A small encoder-decoder image transcriber, trained from scratch.
Model: 6.08M parameters, decoder norm layernorm.
Training: soap at rate 0.0017, 7400 steps, batches of 128.
Data: 295000 training examples, 3.2 epochs.
Rows from block 4 of the image encoder, named by matrix and row number. Rows with one number belong to one neuron. Each number is 200 + 40 x the weight over its row's rms, rounded and kept within 0 to 999. All counts start at 0.
# fc1: MLP up (encoder.blocks.4.mlp.fc1.weight, 384x96), inputs 0-95
# fc2: MLP down (encoder.blocks.4.mlp.fc2.weight, 96x384, transposed), outputs 0-95
fc1.232,233,258,115,182,162,154,181,197,268,191,81,171,222,177,192,209,232,282,186,184,110,189,199,218,178,270,237,207,137,211,220,230,212,170,216,201,234,264,182,182,290,170,145,196,228,205,174,213,231,218,161,157,193,192,226,200,183,186,307,239,160,201,190,222,208,172,240,213,169,247,176,177,180,227,188,244,237,225,179,130,218,227,182,177,230,276,100,172,151,193,205,218,191,174,169,130
fc2.232,273,192,240,161,269,181,192,178,234,199,242,190,189,229,195,202,239,219,192,161,214,190,214,245,256,204,160,213,159,207,153,188,183,174,238,236,236,192,249,239,205,157,204,237,153,122,204,250,257,256,202,260,238,179,152,122,114,255,192,214,274,214,159,129,90,236,210,180,143,224,235,236,195,169,194,255,179,233,231,185,103,190,226,145,182,155,170,173,249,174,200,185,235,204,218,130
fc1.233,211,181,182,138,203,141,281,217,240,238,210,261,148,208,203,193,221,209,168,103,229,203,221,210,161,206,152,191,265,173,237,229,147,244,208,208,240,120,172,157,253,208,158,179,161,187,215,212,120,227,168,225,163,211,239,221,136,276,228,205,113,237,238,181,257,195,244,195,253,251,171,136,187,243,163,219,190,215,197,166,259,235,146,239,134,250,221,247,214,238,144,147,203,195,172,165
fc2.233,195,221,144,209,229,268,156,140,152,207,225,200,195,198,192,199,178,140,135,265,201,243,157,158,160,155,271,202,274,203,173,131,236,230,193,199,177,297,255,153,144,250,252,219,236,231,227,239,175,202,175,173,189,171,164,171,180,164,181,194,281,186,209,170,159,240,246,237,183,202,233,177,186,194,179,257,230,117,241,229,237,164,288,273,169,205,170,252,231,211,224,134,223,149,217,205
fc1.234,228,159,153,186,305,150,227,192,190,172,285,211,161,193,266,221,184,221,205,161,209,220,204,221,230,66,161,188,128,192,217,246,208,218,237,204,147,251,234,197,203,232,189,198,248,186,218,224,188,227,291,202,223,189,164,275,187,200,252,197,267,255,209,230,172,221,223,197,215,270,206,210,149,222,274,252,214,199,201,195,169,242,180,210,156,178,163,241,111,254,229,201,138,220,136,199
fc2.234,166,237,241,236,208,183,169,205,239,198,235,163,215,175,167,218,187,159,203,135,148,204,229,299,197,257,222,213,197,160,220,209,166,171,142,244,163,193,145,188,259,205,217,177,106,195,279,169,154,237,191,225,162,145,210,234,231,154,176,167,257,157,219,222,171,86,180,142,180,187,214,224,100,220,186,171,141,136,197,161,244,147,220,255,121,167,230,182,172,181,156,168,203,231,183,216
fc1.235,222,187,209,197,223,187,138,183,249,184,218,257,225,294,159,168,214,148,107,168,153,233,230,180,220,151,128,238,210,177,173,153,75,262,197,234,148,181,192,262,187,217,169,233,275,230,213,239,169,164,188,208,252,213,192,196,231,211,160,250,200,184,258,212,212,255,202,231,154,114,173,213,142,210,226,213,186,244,242,215,258,169,157,217,193,250,176,196,194,107,211,208,199,256,235,168
fc2.235,232,218,243,205,191,195,223,237,243,184,259,176,172,251,180,211,232,198,247,196,207,248,167,232,204,236,157,173,263,206,247,237,159,185,173,142,126,241,157,211,185,197,192,161,181,136,242,115,278,282,166,175,185,235,131,235,249,258,188,272,107,192,178,181,217,179,219,127,182,213,143,135,232,195,246,237,200,244,155,168,114,208,245,220,199,274,240,221,174,191,230,218,157,198,196,227
fc1.236,174,171,218,174,183,228,212,219,185,229,257,250,121,176,197,202,208,163,192,185,157,172,201,240,89,189,244,186,157,164,175,213,162,218,183,159,174,180,215,166,207,170,173,157,168,240,210,223,131,220,221,146,298,166,191,254,178,283,216,208,206,199,173,190,169,241,155,191,210,260,157,126,260,182,167,201,205,242,252,243,258,163,215,274,263,143,255,181,208,243,211,199,246,131,96,215
fc2.236,215,202,185,192,252,232,176,201,222,242,196,139,181,170,161,196,152,181,200,202,231,151,157,158,200,205,267,249,176,171,237,168,235,212,212,225,183,183,186,279,243,265,189,183,258,189,224,298,213,143,166,234,284,231,267,145,223,267,195,218,220,267,185,130,287,225,251,239,214,221,215,124,222,248,173,150,211,220,256,295,235,255,162,198,195,243,192,257,166,189,200,182,160,178,207,239
fc1.237,189,255,232,220,207,211,231,166,254,194,269,188,181,247,259,218,246,229,218,155,164,137,284,216,218,272,186,230,176,213,140,242,176,107,213,135,213,240,170,160,222,162,210,197,238,169,132,198,260,199,256,205,224,192,206,239,175,228,137,193,220,198,148,259,237,260,171,182,137,265,202,232,182,221,232,211,191,229,221,251,162,131,183,174,241,129,234,202,163,179,225,159,157,232,214,303
fc2.237,225,230,261,162,231,226,210,217,116,205,201,127,170,219,132,145,155,254,211,247,171,170,287,240,153,106,320,182,153,183,200,186,192,204,180,291,245,211,219,171,145,164,195,247,150,151,230,273,141,161,171,250,194,258,130,183,199,196,202,180,174,177,223,197,229,222,218,262,191,175,184,174,198,214,187,237,180,198,194,189,212,227,280,172,224,213,224,215,176,142,228,212,214,211,211,259
fc1.238,156,196,191,250,181,208,214,224,216,320,173,166,203,206,207,203,215,192,181,240,239,208,199,213,185,145,186,237,120,226,193,130,250,212,201,228,204,194,228,233,232,180,202,188,176,228,210,146,180,225,169,278,181,288,206,253,187,230,166,203,180,189,273,157,178,226,221,183,151,232,132,244,157,167,168,148,253,196,163,208,225,82,110,211,143,247,138,250,169,221,171,195,211,111,233,165
fc2.238,180,168,100,188,183,199,163,186,185,232,186,202,278,174,197,171,257,179,214,271,179,201,170,285,205,221,266,147,257,213,266,189,152,166,213,218,146,222,192,214,118,264,224,197,220,197,227,288,201,222,283,184,240,178,205,170,190,205,176,138,255,192,209,170,173,170,235,199,165,193,161,153,219,229,167,192,228,267,152,160,205,285,235,201,207,179,198,194,183,156,246,205,137,84,186,181
fc1.239,183,216,228,141,254,270,142,175,238,214,201,237,202,189,247,148,156,206,253,178,182,193,223,207,216,186,230,228,269,141,151,247,220,193,214,268,285,162,213,157,169,146,162,216,224,204,192,249,191,177,145,155,248,156,226,204,231,268,223,199,120,260,251,146,208,182,217,117,185,220,223,164,235,233,156,163,175,212,198,155,188,228,171,173,143,215,201,143,146,244,278,187,140,152,157,268
fc2.239,167,169,184,262,172,170,175,192,221,187,179,256,290,202,235,160,179,239,200,180,243,170,191,124,199,226,182,222,204,181,148,238,231,168,192,159,211,221,288,227,109,154,181,237,214,218,176,179,153,188,247,266,150,251,220,212,228,211,256,105,239,170,179,243,142,212,263,216,266,185,225,165,223,212,193,181,226,149,223,159,208,153,179,210,123,197,203,210,221,207,246,194,252,189,333,156
fc1.240,194,219,184,260,210,179,194,177,138,168,218,234,175,180,201,194,234,180,245,152,134,214,188,158,191,202,202,173,284,252,197,143,168,172,233,188,213,173,145,183,245,217,155,157,236,170,140,122,133,206,311,175,222,182,179,200,142,143,182,230,155,177,272,146,204,205,203,187,225,228,262,192,120,207,180,214,237,213,135,70,190,175,274,243,242,208,212,227,141,216,203,160,226,196,196,203
fc2.240,189,175,216,183,214,209,250,260,207,156,207,229,178,177,200,197,230,253,163,164,99,121,142,219,246,264,227,166,173,130,181,141,168,176,215,134,121,149,189,221,199,244,175,225,167,168,102,209,266,146,132,141,238,209,253,218,161,255,180,191,203,217,227,270,189,160,209,147,246,224,220,213,169,215,228,216,199,152,200,209,236,220,179,203,250,221,178,248,201,117,154,236,169,209,175,138
fc1.241,190,279,174,141,169,173,218,164,175,221,181,268,186,216,212,162,272,245,190,171,200,195,204,207,203,183,162,158,222,171,190,213,183,189,214,171,209,245,227,195,218,210,118,174,167,219,203,122,238,244,244,76,165,181,213,205,150,252,55,225,208,225,197,120,244,270,222,191,155,209,187,200,193,133,144,154,294,253,243,198,219,213,205,201,232,156,204,204,205,232,187,229,206,231,160,166
fc2.241,254,141,230,223,204,216,246,217,243,131,219,195,216,106,183,122,175,191,215,156,196,218,176,117,186,204,206,214,237,193,211,181,222,133,134,175,242,202,201,195,218,215,197,206,224,236,157,188,209,172,177,282,229,190,199,146,254,166,189,263,212,191,234,179,251,187,97,141,202,195,138,224,236,246,242,145,131,222,211,160,225,226,179,151,119,177,226,197,178,104,137,183,144,226,205,256
fc1.242,123,274,183,253,223,166,215,218,258,187,163,155,271,123,238,189,240,228,218,299,182,151,235,197,180,196,229,207,214,219,162,187,208,298,207,183,246,260,204,183,260,250,151,195,159,203,144,238,183,214,141,225,243,169,168,191,214,190,147,211,186,209,236,191,163,177,196,177,247,213,168,211,197,149,212,230,175,228,176,153,266,162,134,110,91,167,223,198,201,223,241,202,192,172,152,247
fc2.242,163,199,210,176,261,171,200,183,132,193,280,195,216,240,213,152,262,290,183,135,285,206,227,187,206,182,149,256,205,176,169,186,223,180,238,228,207,256,240,224,156,198,243,256,200,161,267,225,288,190,258,204,147,209,278,199,253,154,207,165,243,189,164,198,177,236,190,168,197,209,150,172,203,191,153,284,193,205,161,195,193,224,228,181,222,147,181,216,194,241,145,264,111,260,261,194
fc1.243,269,218,237,149,194,180,179,135,187,241,209,307,248,145,311,234,163,225,210,214,206,220,196,186,269,188,186,184,139,178,195,214,146,253,202,215,232,214,211,207,201,233,166,225,202,156,212,180,214,197,198,190,247,176,242,215,214,174,166,217,185,216,242,177,171,183,210,232,222,209,87,251,236,178,148,214,276,232,260,275,145,279,165,196,264,156,264,178,195,163,253,263,201,235,172,162
fc2.243,232,175,206,210,210,256,297,183,191,76,163,255,210,138,152,216,162,201,158,233,180,175,180,217,205,201,228,200,166,196,163,264,235,214,182,212,173,176,201,211,209,189,248,164,268,315,253,176,213,233,146,216,255,151,225,204,280,203,233,253,176,229,218,270,199,183,143,193,192,231,161,215,140,144,142,164,169,174,197,221,211,150,258,186,239,97,209,187,233,171,205,206,156,182,224,216
fc1.244,171,191,252,187,226,169,200,129,230,228,116,208,165,196,189,214,168,158,268,225,213,243,231,226,231,215,236,304,188,173,140,169,202,134,165,184,218,209,145,145,201,182,177,264,218,185,129,281,164,234,243,230,216,226,204,198,128,140,253,210,249,160,212,156,145,289,153,262,188,241,180,223,165,218,212,186,185,216,249,157,178,228,161,216,164,221,166,280,190,129,209,225,223,186,255,221
fc2.244,230,127,237,202,164,238,205,223,179,227,237,225,142,162,185,206,214,218,263,279,263,196,224,242,207,238,182,208,198,259,266,254,217,206,176,238,290,222,195,279,214,308,214,187,213,186,202,162,192,263,157,206,180,161,257,189,296,247,192,214,239,208,177,211,236,220,165,183,183,222,196,245,242,218,213,260,243,267,169,219,174,221,147,279,174,198,237,205,215,174,205,163,300,147,242,202
fc1.245,231,324,160,256,138,169,236,193,209,221,185,206,163,165,210,135,187,243,222,228,208,146,160,127,154,142,235,213,258,193,257,193,220,182,163,206,202,234,168,232,189,203,174,219,143,232,207,167,271,160,243,166,162,135,175,176,159,175,213,257,214,256,242,142,186,254,156,153,218,193,266,178,268,239,248,182,191,219,189,193,184,112,192,230,173,186,238,206,169,237,232,265,288,169,210,202
fc2.245,173,177,268,206,253,172,192,258,254,164,261,140,300,235,186,226,205,208,213,197,176,173,239,174,198,217,217,169,258,157,122,204,170,133,183,202,190,283,265,194,233,198,191,209,188,256,229,210,210,199,191,197,208,261,193,210,238,238,237,299,241,233,215,149,249,196,243,211,157,299,214,245,177,263,201,176,170,148,196,165,168,224,189,145,226,188,208,208,158,257,233,301,192,220,178,146
fc1.246,178,203,230,245,181,183,274,187,251,178,209,222,155,182,223,234,174,201,133,183,182,217,197,133,123,109,179,181,141,160,214,203,189,148,189,150,199,228,263,233,182,228,221,239,192,184,271,193,223,203,192,187,232,237,168,212,251,196,159,178,155,188,202,171,208,242,125,219,163,226,134,260,185,214,186,198,331,227,150,157,300,193,158,174,232,180,269,171,140,225,206,173,220,128,247,186
fc2.246,207,228,180,222,191,187,234,218,178,137,177,220,147,180,257,163,257,210,216,178,187,172,166,170,204,243,213,148,244,202,193,227,174,161,94,197,199,190,220,179,252,110,200,178,210,243,195,171,168,286,156,236,201,197,192,234,77,157,219,264,178,162,258,194,173,178,162,252,200,246,175,230,258,157,235,197,240,216,221,295,114,184,231,212,149,164,215,88,228,183,216,198,195,216,226,194
fc1.247,220,208,129,123,203,202,168,225,248,222,210,176,242,190,203,206,164,203,172,117,199,159,287,203,147,182,173,175,236,168,286,213,134,205,198,243,184,239,169,216,193,169,225,170,193,238,126,168,185,202,234,141,205,221,173,209,243,177,194,265,189,217,225,281,267,188,166,143,249,241,162,157,132,184,84,150,212,141,211,232,218,210,200,225,197,149,217,251,246,231,176,196,180,167,246,119
fc2.247,151,205,182,260,175,192,218,197,121,233,187,211,249,130,173,181,133,216,184,267,253,189,156,182,260,255,129,148,218,264,176,174,162,270,182,195,189,127,144,219,158,235,136,229,163,212,172,245,121,205,224,235,168,244,217,178,103,260,137,230,241,200,251,196,242,238,201,177,215,226,237,152,276,235,232,247,150,195,190,160,136,179,194,200,161,213,178,196,205,162,202,171,209,193,177,234
fc1.248,229,157,188,243,222,156,239,153,283,116,190,251,146,241,214,198,120,220,204,201,154,134,192,153,168,138,166,210,184,222,193,136,222,241,189,209,132,170,226,151,217,157,194,281,125,235,140,181,137,196,189,205,181,278,202,188,174,199,150,186,207,209,249,168,210,192,238,157,173,230,288,218,179,253,211,280,226,262,181,224,238,239,168,235,246,204,214,132,160,198,220,161,153,206,202,186
fc2.248,222,154,269,170,138,194,195,204,170,231,171,239,259,227,223,193,216,108,207,227,234,249,220,142,174,289,215,173,163,182,244,209,162,203,210,155,219,245,168,280,185,153,237,171,165,222,178,231,194,193,131,228,220,170,173,270,195,253,199,193,187,244,247,251,187,119,179,190,263,172,196,157,202,106,154,209,231,113,260,168,252,184,212,144,208,154,219,201,190,201,196,166,208,292,241,216
fc1.249,242,152,194,250,205,232,274,189,287,166,193,210,224,202,270,234,247,244,208,132,223,135,196,186,225,193,229,151,151,198,235,202,220,282,164,160,166,259,199,253,196,244,251,197,242,287,132,230,239,202,210,215,203,195,194,225,208,266,215,212,277,132,280,254,155,192,248,228,201,170,250,156,227,230,213,207,229,281,176,276,184,197,161,163,183,191,229,231,164,198,215,217,255,173,211,253
fc2.249,217,276,138,139,215,217,136,189,245,305,198,95,175,154,231,199,193,230,235,174,192,215,195,219,164,239,176,245,217,165,120,174,185,95,208,181,188,239,249,181,200,299,224,247,240,147,200,265,191,199,175,234,232,168,240,172,202,168,204,152,192,252,246,165,219,213,191,156,175,183,172,214,127,216,199,180,135,163,200,225,249,192,200,202,191,182,229,233,208,256,133,260,154,222,167,197
fc1.250,236,236,215,268,165,151,207,256,133,206,218,166,195,268,192,141,270,199,192,137,242,241,248,235,215,185,206,194,218,194,192,244,178,173,272,191,187,183,227,234,141,171,123,167,214,231,126,224,204,226,275,132,299,204,274,244,197,268,150,194,198,209,213,164,217,162,153,173,167,208,307,205,270,195,227,183,227,168,179,200,238,200,195,199,187,124,131,226,173,178,203,173,196,226,218,170
fc2.250,211,154,185,138,224,272,211,187,204,154,248,241,163,242,251,243,194,166,165,220,247,209,148,215,203,250,175,223,167,118,256,95,202,184,163,129,152,152,177,209,244,255,268,222,189,156,186,156,202,168,198,169,157,174,316,236,174,251,235,219,192,223,300,172,200,198,231,210,241,232,195,216,156,210,147,193,248,250,253,173,177,213,255,264,187,219,221,184,213,190,190,217,180,137,234,191
fc1.251,202,170,192,202,157,224,212,138,251,216,137,194,236,242,290,232,243,159,218,204,178,219,185,230,207,200,239,159,102,228,198,253,271,185,205,130,268,178,212,234,234,230,156,148,173,208,234,229,219,170,207,185,249,171,196,195,206,176,206,105,160,289,258,141,210,265,245,214,165,175,173,167,144,185,261,209,126,215,219,127,221,210,153,221,234,208,141,234,138,234,134,210,208,210,187,218
fc2.251,216,280,223,141,212,159,116,118,81,229,170,250,221,238,189,180,181,193,223,161,230,184,246,203,191,224,215,179,216,215,214,181,133,199,188,233,232,136,224,212,271,254,177,225,255,164,199,211,242,143,214,189,197,209,119,216,175,164,249,199,188,196,198,178,171,249,238,191,261,157,190,171,261,208,179,250,184,164,97,164,182,175,168,142,142,226,213,202,208,216,136,170,229,287,167,217
fc1.252,188,201,212,228,172,174,227,218,260,78,252,147,201,200,230,199,254,127,195,179,154,114,137,178,229,251,178,215,184,160,152,162,186,134,269,195,209,174,177,235,148,227,201,236,220,182,217,258,261,210,140,250,172,275,207,162,202,271,178,235,249,231,205,151,246,150,187,246,197,277,143,151,206,203,178,215,174,253,162,161,170,204,170,192,222,192,203,271,173,272,161,186,213,195,212,208
fc2.252,258,173,132,196,201,261,193,206,154,301,204,194,190,215,256,167,142,249,251,118,169,172,210,223,216,152,296,203,208,194,245,183,144,218,226,249,177,264,237,216,236,198,186,208,161,237,192,162,203,207,191,172,267,194,258,261,227,180,163,211,201,130,137,186,169,220,192,151,178,159,262,140,259,275,122,173,181,218,233,128,195,222,178,198,254,259,150,203,200,185,224,174,188,174,163,198
fc1.253,158,175,227,140,205,189,220,229,239,194,253,157,163,230,167,162,135,133,207,183,248,187,179,264,151,243,150,223,254,199,186,240,170,209,276,126,244,205,157,197,205,156,196,191,181,119,235,254,242,231,269,270,204,187,199,175,245,189,191,102,176,179,286,197,122,173,145,256,183,149,263,229,182,212,191,203,244,211,184,195,197,185,196,243,209,241,203,239,167,273,280,220,201,187,221,231
fc2.253,220,211,167,258,164,247,173,239,243,135,190,226,127,249,207,214,195,117,164,281,183,208,228,170,218,157,171,159,226,207,211,165,191,185,134,226,170,162,200,231,217,141,171,245,188,228,183,204,269,213,129,212,241,239,199,207,169,214,200,302,179,240,193,146,226,154,277,193,231,224,170,218,243,254,171,192,242,221,192,246,205,176,181,162,138,84,183,200,216,100,183,198,207,174,186,271
fc1.254,250,213,113,226,238,189,139,222,193,215,199,250,180,180,132,223,195,147,191,207,254,189,249,167,184,267,185,211,198,132,201,160,264,155,253,166,185,180,190,132,171,233,126,151,181,246,168,251,180,218,204,221,208,192,165,172,217,187,109,222,190,196,251,194,247,214,211,242,159,215,167,258,224,281,174,214,212,210,216,116,168,208,258,136,196,141,293,250,200,147,190,201,231,191,200,115
fc2.254,196,100,167,238,133,265,147,199,198,207,264,153,185,160,177,235,211,196,160,223,119,246,176,214,225,208,203,255,281,153,246,217,200,228,272,198,263,177,181,166,256,176,224,208,203,213,217,192,166,185,203,193,234,192,181,191,104,208,222,175,136,164,187,167,167,176,206,183,228,270,261,209,237,198,217,180,181,207,225,120,149,171,143,203,155,141,135,190,117,140,237,251,175,215,191,142
fc1.255,208,171,219,194,217,221,224,200,307,236,212,188,210,208,255,221,152,219,198,227,178,212,165,209,229,227,216,263,187,171,247,163,175,233,193,209,159,205,161,148,208,230,183,177,159,229,197,194,230,154,102,191,183,219,232,237,171,192,275,222,156,206,229,173,215,179,177,139,217,144,254,238,208,182,169,238,332,186,148,203,184,101,165,308,81,174,221,190,156,234,241,208,208,211,232,196
fc2.255,236,176,131,185,183,157,112,191,189,235,184,243,289,213,126,227,158,209,217,218,214,178,228,173,189,188,163,232,161,236,225,139,187,253,188,268,229,140,279,210,189,178,205,200,268,200,169,263,121,188,212,233,219,243,195,169,196,140,200,233,185,240,198,215,197,181,230,197,226,263,221,149,229,251,253,242,144,210,184,260,215,186,97,157,261,129,229,205,208,181,155,234,210,163,249,134
fc1.256,178,220,160,241,199,165,170,225,227,268,243,149,209,190,149,198,207,243,162,183,190,222,129,192,227,173,188,203,273,149,209,194,189,182,219,210,254,234,231,225,284,190,239,206,230,198,263,143,264,198,189,234,210,119,238,177,246,198,132,206,138,205,215,187,236,165,240,145,177,243,131,231,196,240,215,147,195,178,247,223,157,130,200,290,184,159,222,105,220,192,221,262,257,242,161,122
fc2.256,135,189,152,159,216,183,135,205,196,213,220,288,196,160,178,135,182,188,202,160,241,256,212,169,186,173,205,216,153,189,236,120,252,195,244,152,201,195,191,211,250,245,85,184,231,181,204,230,206,158,125,222,188,226,190,222,149,215,203,204,166,223,174,179,240,225,214,221,251,255,141,238,118,168,160,133,172,231,212,212,204,226,202,193,168,198,286,215,257,194,156,166,305,202,143,270
fc1.257,238,165,188,182,156,164,218,213,199,294,152,219,179,194,73,233,165,222,140,213,195,226,217,146,213,130,186,204,164,235,166,149,258,200,207,183,268,151,291,162,225,156,211,115,190,195,256,172,174,157,227,196,172,203,134,158,234,228,230,169,231,233,262,143,209,233,277,173,179,184,257,183,176,186,246,190,201,200,198,213,191,184,159,221,253,131,186,186,221,216,215,199,277,198,119,202
fc2.257,174,203,192,162,165,229,216,238,165,199,232,201,211,244,189,189,198,155,196,224,223,198,226,258,222,218,293,172,212,164,192,262,240,230,202,242,201,242,169,204,224,262,158,191,253,136,211,273,214,153,131,255,179,269,242,215,248,125,200,155,166,133,201,238,204,170,166,228,191,161,149,168,265,212,268,246,217,231,261,220,243,270,131,209,161,271,161,194,162,154,149,188,192,216,195,297
fc1.258,208,249,153,241,147,70,229,210,161,204,212,227,164,116,223,216,193,220,205,290,194,227,154,209,280,193,206,193,224,217,172,121,144,150,228,121,154,243,226,219,179,231,164,193,210,212,195,261,183,263,259,220,262,259,127,226,181,203,225,233,205,178,231,162,194,200,182,219,190,235,252,240,161,148,165,175,247,233,273,143,175,174,177,215,264,246,191,189,164,252,194,198,232,182,210,192
fc2.258,255,229,223,157,187,289,252,158,202,250,239,197,223,202,254,144,209,167,186,150,200,216,255,117,192,225,228,239,143,144,253,237,194,198,182,187,250,217,182,157,204,195,131,192,222,238,159,154,140,241,176,196,245,188,242,229,248,160,139,252,225,168,188,214,169,154,144,200,208,255,159,290,111,133,263,182,227,232,217,195,233,221,201,204,203,228,224,164,146,203,207,222,215,233,103,172
fc1.259,201,207,138,230,225,200,113,139,102,257,218,239,196,172,183,197,171,156,235,268,192,193,254,135,235,213,215,239,190,202,228,187,212,204,190,178,239,200,190,210,189,130,169,236,206,165,238,260,267,209,207,201,207,150,136,181,178,284,182,222,117,117,190,198,188,182,191,228,116,215,159,104,193,277,251,175,196,269,233,264,218,203,169,184,159,212,187,131,209,175,209,234,220,232,173,188
fc2.259,151,96,198,189,160,236,218,250,190,218,244,170,228,248,275,317,231,186,146,233,281,232,173,221,172,231,187,211,200,173,195,211,214,229,140,177,146,222,171,192,252,255,222,190,187,127,213,182,157,218,176,179,128,263,262,216,179,221,273,193,165,215,214,199,197,209,204,196,223,238,192,121,157,107,164,221,253,219,250,203,211,257,196,231,183,211,189,252,223,144,158,229,193,268,228,188
fc1.260,251,169,226,236,214,142,218,179,212,161,121,256,208,253,302,198,162,217,215,169,159,217,253,202,194,179,264,107,221,180,205,162,229,254,234,185,205,241,267,245,170,215,216,238,204,189,223,166,276,263,193,213,213,251,221,224,238,194,178,173,151,271,219,198,214,124,198,263,194,209,192,233,180,283,99,214,227,210,183,182,193,201,117,221,229,119,256,180,177,218,215,244,222,237,197,191
fc2.260,248,219,225,195,127,218,242,216,212,178,202,195,208,234,278,129,197,181,276,212,225,205,157,215,214,225,182,174,139,143,215,187,234,156,196,193,138,228,235,154,221,296,180,180,123,224,199,120,244,166,186,247,216,214,167,198,217,163,233,250,258,169,240,189,166,162,181,178,216,139,192,195,190,301,267,168,258,203,265,189,249,121,245,173,137,116,211,140,193,193,209,203,167,188,199,188
fc1.261,170,220,209,160,174,203,207,230,209,235,57,163,216,202,211,209,216,183,228,167,162,232,173,201,136,180,157,233,192,235,135,157,136,186,180,253,233,160,217,238,170,166,218,159,177,189,158,137,178,190,211,150,155,229,230,215,220,258,150,201,238,124,288,175,191,215,175,213,242,148,195,138,141,209,165,177,241,217,197,70,227,242,208,248,186,249,244,245,209,227,238,262,158,200,183,192
fc2.261,167,165,225,220,257,201,208,174,169,156,286,172,173,281,180,205,172,210,168,218,246,244,261,223,199,188,177,171,211,206,158,230,260,240,229,192,159,201,251,230,181,193,120,86,208,156,250,265,219,145,192,253,198,235,231,190,162,163,242,211,240,196,125,207,221,228,191,211,236,259,242,207,165,237,145,204,186,182,201,246,180,192,139,117,212,141,201,187,118,187,212,131,213,183,165,286
fc1.262,175,232,237,220,211,131,195,246,246,231,272,185,164,201,168,310,129,190,269,168,199,153,239,168,187,210,195,229,191,241,224,187,122,196,180,240,193,226,172,194,215,189,254,237,211,179,247,209,254,233,234,177,234,175,175,180,200,239,192,161,218,260,248,252,162,84,141,251,234,204,197,201,156,273,184,164,199,198,124,101,175,136,156,180,167,160,225,189,252,156,223,207,187,191,177,177
fc2.262,234,180,220,134,200,260,178,160,238,248,153,227,203,177,278,183,203,216,165,182,279,127,145,213,226,267,231,236,238,190,161,166,261,177,291,244,187,212,150,279,230,270,231,184,158,168,246,176,237,247,169,188,175,224,197,176,254,190,239,256,209,191,126,209,100,227,141,233,216,171,194,208,181,187,197,147,193,188,164,163,146,223,232,227,167,176,146,137,211,187,201,250,159,251,211,187
fc1.263,193,224,180,194,202,178,179,143,192,226,240,134,171,139,167,272,138,174,212,221,198,216,235,134,250,250,222,168,215,210,211,241,201,246,259,235,235,145,239,230,257,217,73,206,152,232,151,204,270,168,184,250,218,117,184,199,162,154,165,199,179,208,194,148,119,128,157,167,128,220,220,184,199,173,162,229,239,226,158,154,211,244,199,265,191,178,212,202,140,225,173,186,181,259,228,237
fc2.263,138,223,195,187,173,206,142,213,270,175,195,237,279,240,199,202,285,184,174,200,213,120,253,140,182,187,133,190,168,228,215,157,174,247,212,211,193,203,214,217,191,204,237,120,176,156,236,182,166,197,164,198,201,167,187,221,218,147,121,136,224,224,209,317,246,219,296,210,164,193,209,196,134,209,214,213,224,124,207,303,276,215,170,204,229,210,171,237,218,187,181,194,173,197,227,265
fc1.264,143,240,184,246,257,157,201,280,229,161,217,170,221,189,262,166,179,190,180,190,173,158,217,129,272,222,177,191,222,180,211,264,132,214,198,205,216,164,243,155,232,234,201,216,243,181,183,205,242,200,162,266,278,213,254,191,236,244,122,181,167,204,235,239,143,185,190,215,223,218,235,173,250,188,175,147,170,212,137,238,276,164,209,250,215,151,159,248,254,284,225,202,271,238,289,205
fc2.264,238,212,166,218,235,152,165,209,196,229,272,250,236,228,188,184,167,199,213,194,220,194,232,188,124,157,160,122,177,258,253,198,186,251,186,198,156,152,152,234,268,173,222,117,140,175,251,269,145,223,284,218,219,247,182,255,214,180,233,209,217,117,111,172,202,145,203,184,225,129,121,187,228,222,143,218,223,239,206,214,178,174,199,189,248,171,213,228,129,241,165,206,182,219,197,262
fc1.265,248,277,185,178,200,236,265,207,189,244,164,248,209,175,263,221,264,179,208,172,203,167,142,228,225,220,123,258,211,136,224,231,172,244,303,193,120,201,194,210,209,225,126,239,224,165,212,148,164,229,189,191,231,201,212,196,206,269,229,227,227,179,184,209,130,118,201,206,225,274,232,240,250,137,183,122,255,263,156,188,235,205,162,225,223,185,159,146,240,234,169,220,169,220,241,216
fc2.265,207,184,262,265,186,158,148,321,197,169,214,177,202,199,233,145,161,213,189,150,161,223,188,183,208,198,165,206,180,251,277,244,197,202,136,154,232,192,146,186,229,211,260,195,178,220,291,262,215,226,208,167,202,218,131,192,277,171,167,169,203,151,197,177,210,213,200,189,248,140,173,233,168,173,190,207,264,258,285,159,240,235,232,178,220,199,230,259,241,225,204,207,318,235,232,194
fc1.266,225,157,184,244,199,139,244,205,154,184,179,187,270,221,264,225,153,230,186,205,177,113,241,172,201,150,116,248,227,160,233,214,120,165,163,179,194,180,234,150,170,210,210,160,126,247,232,207,163,211,173,105,192,198,282,134,223,236,161,252,196,234,169,241,227,250,145,201,220,197,243,168,155,175,150,226,176,264,189,161,261,163,154,179,209,152,248,160,244,207,142,242,204,175,186,210
fc2.266,186,239,290,133,180,219,160,228,181,272,183,128,176,183,236,215,186,179,174,164,222,265,146,203,163,189,177,177,161,151,170,211,181,289,251,212,174,153,180,233,132,209,214,269,187,207,199,281,158,160,204,220,222,282,208,219,176,189,225,250,157,196,167,184,198,202,188,192,258,322,211,239,231,249,240,233,183,175,180,224,183,269,253,142,181,187,112,269,208,201,191,205,217,162,184,204
fc1.267,173,203,177,262,157,193,210,222,203,279,220,185,241,161,185,108,208,275,209,153,252,271,154,178,196,209,162,131,190,252,214,184,172,314,244,123,244,213,135,189,193,197,158,221,200,118,210,195,226,237,207,176,165,213,211,173,198,218,261,195,259,170,237,130,228,134,183,239,213,184,241,166,187,224,187,180,164,198,203,177,114,162,173,164,216,244,143,183,195,125,208,174,225,259,179,231
fc2.267,186,245,199,201,201,217,187,172,220,207,202,130,200,302,169,176,170,156,211,195,127,165,231,225,158,161,212,216,252,123,161,170,147,164,216,272,229,169,210,147,232,190,229,139,192,247,250,192,260,137,191,179,221,206,262,215,124,170,211,228,212,195,189,172,187,214,237,194,169,128,194,181,220,242,213,142,185,190,265,214,293,127,206,154,284,182,244,201,184,215,266,236,227,192,129,271